config.toml
translate = 0.06
encoder_norm = "layernorm"
encoder_head_dim = 64
encoder_fused_qkv = false
latent_channels = 32
decoder_norm = "groupnorm"
decoder_channel_attention = "se"
beta2 = 0.95
adamw_lr_other_params = 0.0014
Rows from block 4 of the decoder, named by matrix and row number. Rows with one number belong to one channel. Each number is 50 + 15 x the weight over the matrix's rms, rounded and kept within 0 to 99. All counts start at 0.
# convs0: first 3x3 conv (decoder.decb.1.0.convs.0.weight, 96x96x3x3), inputs 60-71, a 3x3 kernel for each
# convs1: second 3x3 conv (decoder.decb.1.0.convs.1.weight, 96x96x3x3, transposed), outputs 60-71, a 3x3 kernel for each
convs0.71:47 64 51 53 44 58 53 65 44 57 72 31 74 63 78 66 55 39 47 39 43 54 63 58 51 51 23 52 61 91 38 56 72 39 39 28 35 56 74 35 55 70 28 71 40 48 47 52 60 50 32 48 42 46 60 41 35 48 49 45 54 52 35 77 33 57 52 24 29 73 61 37 33 46 54 73 54 44 67 41 68 49 57 44 58 54 49 49 27 72 54 64 44 75 65 32 38 58 55 55 44 62 60 56 71 39 57 54
convs1.71:51 46 47 62 32 49 49 47 56 38 61 33 41 31 35 67 49 30 63 58 54 47 57 50 38 51 65 63 47 75 31 44 63 12 40 59 52 42 43 35 68 62 18 52 71 61 46 48 70 58 41 58 61 54 53 45 41 56 63 41 74 56 31 69 39 43 58 65 57 42 60 30 45 46 45 51 41 52 59 50 57 25 79 52 37 46 51 51 44 53 50 39 53 49 45 42 64 28 56 49 38 67 45 50 45 40 56 58
convs0.72:46 77 61 50 71 61 52 49 59 54 52 45 58 61 52 34 52 50 47 49 53 49 37 33 54 48 61 50 70 55 34 57 55 60 52 54 44 51 45 43 41 46 65 60 59 42 44 42 64 51 32 38 43 55 60 65 43 59 50 67 53 52 38 45 64 36 78 50 42 71 48 71 82 36 33 66 13 30 47 27 57 35 33 51 11 26 35 45 24 55 37 47 45 25 50 67 62 46 58 44 24 81 51 37 51 50 55 58
convs1.72:45 30 60 17 54 42 35 30 53 53 49 62 42 27 18 39 83 55 19 71 69 49 58 47 56 62 39 53 49 32 39 24 57 61 39 75 33 44 71 55 77 47 74 34 44 46 43 57 50 62 56 53 71 37 42 43 40 43 38 59 56 31 58 31 54 42 62 16 19 32 38 50 65 72 70 69 57 39 72 53 39 48 67 65 60 80 85 83 65 67 34 25 47 37 53 56 48 49 43 41 52 53 38 53 49 40 64 36
convs0.73:42 53 43 65 22 68 45 38 52 33 24 59 55 00 94 34 50 54 49 57 29 55 42 60 56 48 40 36 55 64 40 44 68 51 33 57 53 41 58 08 74 36 54 46 49 52 51 36 56 44 53 46 47 68 25 54 50 16 53 47 42 45 58 50 52 38 51 53 33 68 49 39 73 60 40 47 67 52 83 82 54 51 36 63 53 15 69 44 21 52 71 38 65 51 24 50 51 46 42 72 40 49 53 59 15 47 63 41
convs1.73:62 37 48 57 31 27 62 72 62 15 35 52 74 35 10 43 69 34 56 56 69 57 69 48 47 72 55 35 54 50 65 79 45 49 29 55 42 30 34 22 43 99 49 62 27 53 74 85 20 51 79 44 36 44 49 78 66 39 72 48 31 45 50 52 44 49 54 64 09 52 35 42 44 44 39 45 65 43 37 52 31 27 50 35 25 64 60 43 61 86 45 87 79 38 47 55 69 67 37 56 58 48 60 37 63 49 41 31
convs0.74:62 60 49 54 64 63 54 64 49 59 58 67 62 74 56 57 47 59 68 56 35 61 72 64 57 32 37 30 55 59 39 52 17 16 24 34 62 28 30 49 65 11 41 73 51 58 36 43 27 51 47 53 40 47 37 56 50 69 23 44 35 42 48 56 75 45 34 43 66 45 46 31 48 59 63 41 63 52 58 54 66 52 33 44 48 56 54 74 60 67 55 56 63 67 08 57 23 42 45 49 71 61 48 63 61 52 39 46
convs1.74:73 40 54 45 65 42 62 52 35 40 50 49 38 26 42 29 37 31 53 72 59 51 27 32 61 56 45 57 95 75 94 72 65 61 52 58 38 41 59 81 55 52 61 60 52 69 71 53 79 61 76 74 76 47 45 47 49 49 78 43 73 54 83 59 42 53 52 50 62 63 34 60 50 46 54 53 41 65 52 49 58 44 49 29 45 52 49 69 74 43 51 75 48 49 61 33 50 46 49 53 62 45 37 45 66 35 46 54
convs0.75:48 68 42 41 41 55 48 46 56 51 56 46 45 57 66 34 52 47 31 50 61 40 40 50 36 88 66 44 63 53 45 52 21 66 46 39 66 45 47 45 41 53 45 63 48 58 40 47 44 58 44 43 35 67 33 42 46 44 54 49 42 43 69 61 49 52 67 64 43 56 31 40 35 48 33 25 32 50 60 95 76 49 70 57 61 55 55 84 48 67 33 61 59 16 77 47 66 36 67 68 47 68 72 16 59 53 54 54
convs1.75:50 57 42 47 67 40 55 34 63 53 50 48 41 19 55 55 47 31 30 30 52 48 56 57 48 72 66 72 59 53 61 55 51 56 29 62 57 51 58 66 67 41 38 63 43 29 67 56 52 51 46 34 55 59 30 66 52 48 36 54 39 49 61 47 80 52 48 56 31 23 43 46 46 18 40 49 42 54 58 64 67 28 55 33 30 48 40 49 28 48 43 63 37 43 42 67 54 28 71 45 36 40 57 77 34 36 56 30
convs0.76:58 63 59 44 92 41 36 63 38 38 58 60 26 65 43 51 72 62 38 49 21 38 46 55 50 57 41 40 54 78 55 49 56 50 56 67 88 44 51 50 00 62 67 59 37 41 47 46 56 51 68 41 79 60 49 48 34 65 59 58 65 56 50 44 53 52 64 38 46 37 35 53 39 41 52 58 35 49 92 69 65 40 41 45 55 44 53 47 31 34 43 47 52 42 42 56 53 59 59 37 46 43 47 77 52 33 70 67
convs1.76:78 45 61 69 32 49 44 45 51 55 62 27 51 79 66 69 40 46 54 14 54 55 46 48 83 52 53 76 83 79 58 35 42 39 35 53 48 45 45 50 72 76 41 62 40 63 54 40 32 80 50 72 66 61 56 32 26 51 63 39 81 48 53 37 83 63 57 58 59 57 52 57 44 34 28 50 69 58 37 26 38 90 59 46 63 74 48 69 53 39 58 33 31 55 37 67 43 40 50 57 50 54 52 41 58 48 36 67
convs0.77:62 54 54 58 86 39 66 77 59 54 51 54 54 42 29 54 48 50 51 72 58 29 39 61 54 80 87 48 12 32 52 39 38 37 50 55 47 41 53 37 34 70 75 56 53 60 60 43 83 63 54 74 61 39 52 60 50 42 72 41 52 45 54 50 75 61 35 72 45 52 55 69 71 55 62 37 33 62 89 46 48 54 68 45 53 50 52 38 26 37 44 79 54 43 71 63 57 87 50 34 53 39 32 50 58 53 67 57
convs1.77:42 43 38 61 42 60 41 43 42 41 44 66 66 56 39 37 60 58 17 43 54 30 54 58 41 38 51 55 55 47 57 66 52 63 80 46 43 43 36 30 66 51 46 67 62 71 37 40 61 67 36 58 43 40 63 47 66 75 15 58 70 46 28 42 36 43 22 43 61 51 37 55 40 49 42 46 73 56 53 46 44 62 97 75 46 58 45 53 43 50 47 23 43 51 24 42 37 49 59 53 51 36 49 68 51 64 55 68
convs0.78:74 52 43 61 55 50 48 42 46 42 33 44 71 48 46 57 56 44 79 33 62 53 45 40 57 21 35 45 31 49 49 62 56 45 37 66 59 50 39 73 39 43 65 62 51 66 52 79 46 30 54 50 23 22 39 33 15 53 23 55 73 57 75 46 34 38 44 74 41 61 68 62 39 26 45 56 49 42 79 83 77 57 59 49 59 76 48 45 30 51 45 38 63 49 33 50 80 65 60 65 58 55 68 33 44 48 62 46
convs1.78:42 53 40 37 53 41 50 30 36 54 24 39 43 34 42 44 72 57 63 66 52 47 59 40 59 58 10 27 57 70 44 33 57 41 55 48 55 39 44 42 55 36 33 67 51 99 99 58 30 67 53 27 20 53 30 40 44 45 51 30 77 71 55 17 45 31 70 27 53 68 78 51 15 27 08 38 81 49 72 64 42 49 47 36 47 21 39 49 49 58 19 49 26 56 49 48 42 63 39 49 52 37 46 80 25 44 32 37
convs0.79:36 38 57 41 00 16 57 63 59 68 69 48 42 35 29 43 46 38 34 20 32 50 60 99 53 22 29 37 30 28 57 64 25 50 52 65 36 74 59 56 40 50 31 57 54 50 55 35 44 82 50 54 38 38 49 54 71 52 52 52 32 28 39 46 46 34 45 85 24 53 51 41 47 69 33 31 48 62 57 71 54 63 42 38 44 97 56 67 10 01 78 50 49 45 54 47 52 73 41 36 37 32 66 40 45 35 48 74
convs1.79:46 88 42 77 02 78 37 47 44 58 49 39 12 22 40 65 31 47 54 48 32 75 99 56 59 34 58 45 34 62 60 70 67 25 46 46 12 45 54 40 49 27 64 59 63 75 54 63 71 82 44 47 32 49 45 18 28 58 64 57 55 23 47 63 51 33 61 62 67 42 78 82 42 59 37 57 58 57 52 42 64 55 44 46 40 31 49 40 38 35 57 61 62 25 41 71 45 55 55 53 40 66 41 44 60 48 59 48
convs0.80:59 59 73 62 00 31 83 21 65 55 35 43 59 52 38 68 40 68 41 36 70 49 44 09 54 66 46 27 37 43 63 48 22 32 44 74 68 44 34 68 00 77 89 77 14 58 38 37 69 35 55 48 58 50 35 35 46 48 80 58 47 83 40 55 33 50 46 48 51 38 56 65 40 54 45 72 63 67 69 47 51 40 60 43 58 49 45 63 44 29 37 64 56 57 42 50 45 50 28 61 32 60 51 00 20 59 47 62
convs1.80:46 54 50 47 40 35 71 21 56 65 43 53 99 99 55 82 73 52 58 49 60 64 73 39 36 56 39 31 49 34 29 49 59 27 21 35 55 32 40 87 51 46 35 51 38 74 99 71 21 10 53 46 55 47 55 11 40 46 39 63 56 83 72 36 22 60 35 49 43 57 62 64 32 57 31 31 54 45 39 34 36 51 56 30 59 57 58 58 74 71 65 63 71 50 37 45 67 29 38 40 35 63 37 58 45 55 32 54
convs0.81:51 66 41 40 35 56 44 51 55 44 70 85 41 66 57 49 39 43 39 58 67 57 51 43 57 31 52 50 55 73 61 39 49 65 62 54 53 42 64 56 43 41 40 57 53 37 59 53 61 40 47 43 61 50 73 49 59 41 28 50 62 52 38 41 38 34 78 67 51 61 65 57 40 99 54 47 31 55 62 35 31 49 59 47 44 51 30 62 55 57 46 65 53 53 57 62 47 31 61 54 48 66 64 40 62 50 69 58
convs1.81:40 61 63 48 76 45 48 30 51 30 45 56 43 34 40 22 35 31 45 60 38 54 42 47 31 28 49 54 38 65 53 52 57 43 60 52 50 57 56 50 69 44 68 59 53 50 74 56 42 78 62 32 53 37 56 32 39 36 65 49 46 58 38 61 26 22 44 26 30 73 66 46 45 67 51 54 75 46 41 14 47 52 46 42 58 38 36 63 49 57 51 43 62 47 37 53 56 28 48 32 27 43 44 58 39 52 59 56
convs0.82:70 77 66 99 70 58 60 63 60 45 38 31 50 40 46 47 42 43 34 66 63 46 44 37 54 43 72 60 57 49 49 37 29 45 34 44 41 47 80 35 56 61 42 52 38 58 25 57 34 32 45 39 51 52 74 60 46 43 43 43 55 54 42 70 66 31 52 25 47 40 65 31 59 36 20 54 54 38 52 64 43 60 54 48 46 62 49 48 60 65 51 61 48 60 70 55 52 25 52 52 60 63 33 43 49 46 60 60
convs1.82:52 42 37 42 38 13 39 31 38 22 47 63 45 42 51 41 40 70 37 61 44 75 57 56 29 37 71 56 51 45 44 51 47 71 65 58 51 37 42 49 50 82 49 50 52 76 44 62 09 25 80 63 60 25 48 42 25 58 77 58 45 58 28 44 68 34 67 93 70 56 31 16 41 34 36 53 56 40 63 76 60 25 52 30 45 47 43 57 31 58 42 84 41 50 41 45 44 46 39 48 40 46 38 56 79 42 56 57
convs0.83:43 12 43 54 16 40 54 75 50 63 50 49 65 54 47 43 64 59 66 27 53 52 90 26 54 56 64 55 68 55 77 40 76 46 46 74 29 45 32 78 52 36 48 54 53 37 51 46 46 15 32 45 72 39 51 47 68 64 81 57 53 36 44 44 61 61 36 47 44 52 56 64 44 30 45 35 65 47 45 52 44 54 43 58 50 35 50 50 63 59 57 52 50 39 61 53 39 44 61 61 69 52 25 48 52 72 41 45
convs1.83:36 65 48 51 14 87 65 30 45 61 24 48 33 80 37 55 59 48 56 27 43 44 00 28 38 18 23 33 33 46 21 39 06 47 73 23 49 55 33 53 49 42 56 97 43 49 99 43 57 17 41 54 45 65 42 45 47 29 30 34 40 61 55 32 40 59 83 99 74 13 56 84 51 20 56 41 58 65 58 46 49 52 27 42 73 82 60 58 80 38 46 31 43 35 30 20 59 44 32 42 49 26 52 58 47 39 82 45
convs0.84:41 53 45 60 52 58 53 57 50 54 59 54 44 41 48 52 54 62 52 47 57 60 85 51 65 50 62 39 29 25 56 58 61 42 34 47 50 50 54 42 30 58 53 62 43 48 43 63 57 58 52 48 49 55 52 39 37 56 63 54 63 51 47 42 74 56 00 85 32 32 79 41 39 46 50 67 49 67 37 53 41 32 49 38 51 56 50 23 58 37 48 41 57 29 43 47 35 30 55 46 38 56 49 58 37 53 49 66
convs1.84:51 98 53 52 00 48 51 75 55 55 58 54 56 36 56 18 35 53 59 20 42 43 89 19 26 22 56 56 74 39 47 79 51 54 82 42 59 35 55 42 47 46 61 50 40 54 80 46 28 30 67 71 74 44 59 59 42 51 70 67 70 61 54 62 32 33 49 25 70 34 64 93 38 58 54 57 45 47 38 38 58 45 27 68 52 75 71 49 44 67 49 74 96 32 47 71 36 57 50 47 37 49 55 33 49 47 76 40
convs0.85:49 44 43 31 38 30 42 32 53 54 97 72 39 75 48 46 52 39 28 46 52 55 68 63 49 56 42 34 58 68 83 49 46 53 41 57 52 52 50 60 38 55 61 35 38 63 38 51 48 60 56 53 52 61 62 66 50 65 59 50 54 50 46 44 54 48 53 32 80 37 60 39 34 17 54 48 47 65 65 63 65 55 35 57 51 99 51 75 27 51 37 43 40 54 36 41 55 54 49 63 44 53 50 49 44 22 37 49
convs1.85:50 77 72 63 75 42 65 50 65 40 34 44 39 27 50 29 25 37 67 57 73 64 39 53 59 66 69 39 48 56 52 64 43 47 64 45 61 65 45 60 45 40 40 37 40 47 57 34 63 48 73 48 45 48 42 39 46 35 42 47 35 79 64 47 42 74 37 35 39 38 51 54 38 44 41 25 57 50 42 72 54 46 44 26 39 25 52 50 51 60 43 38 56 50 65 58 60 45 55 55 49 69 63 51 66 47 34 64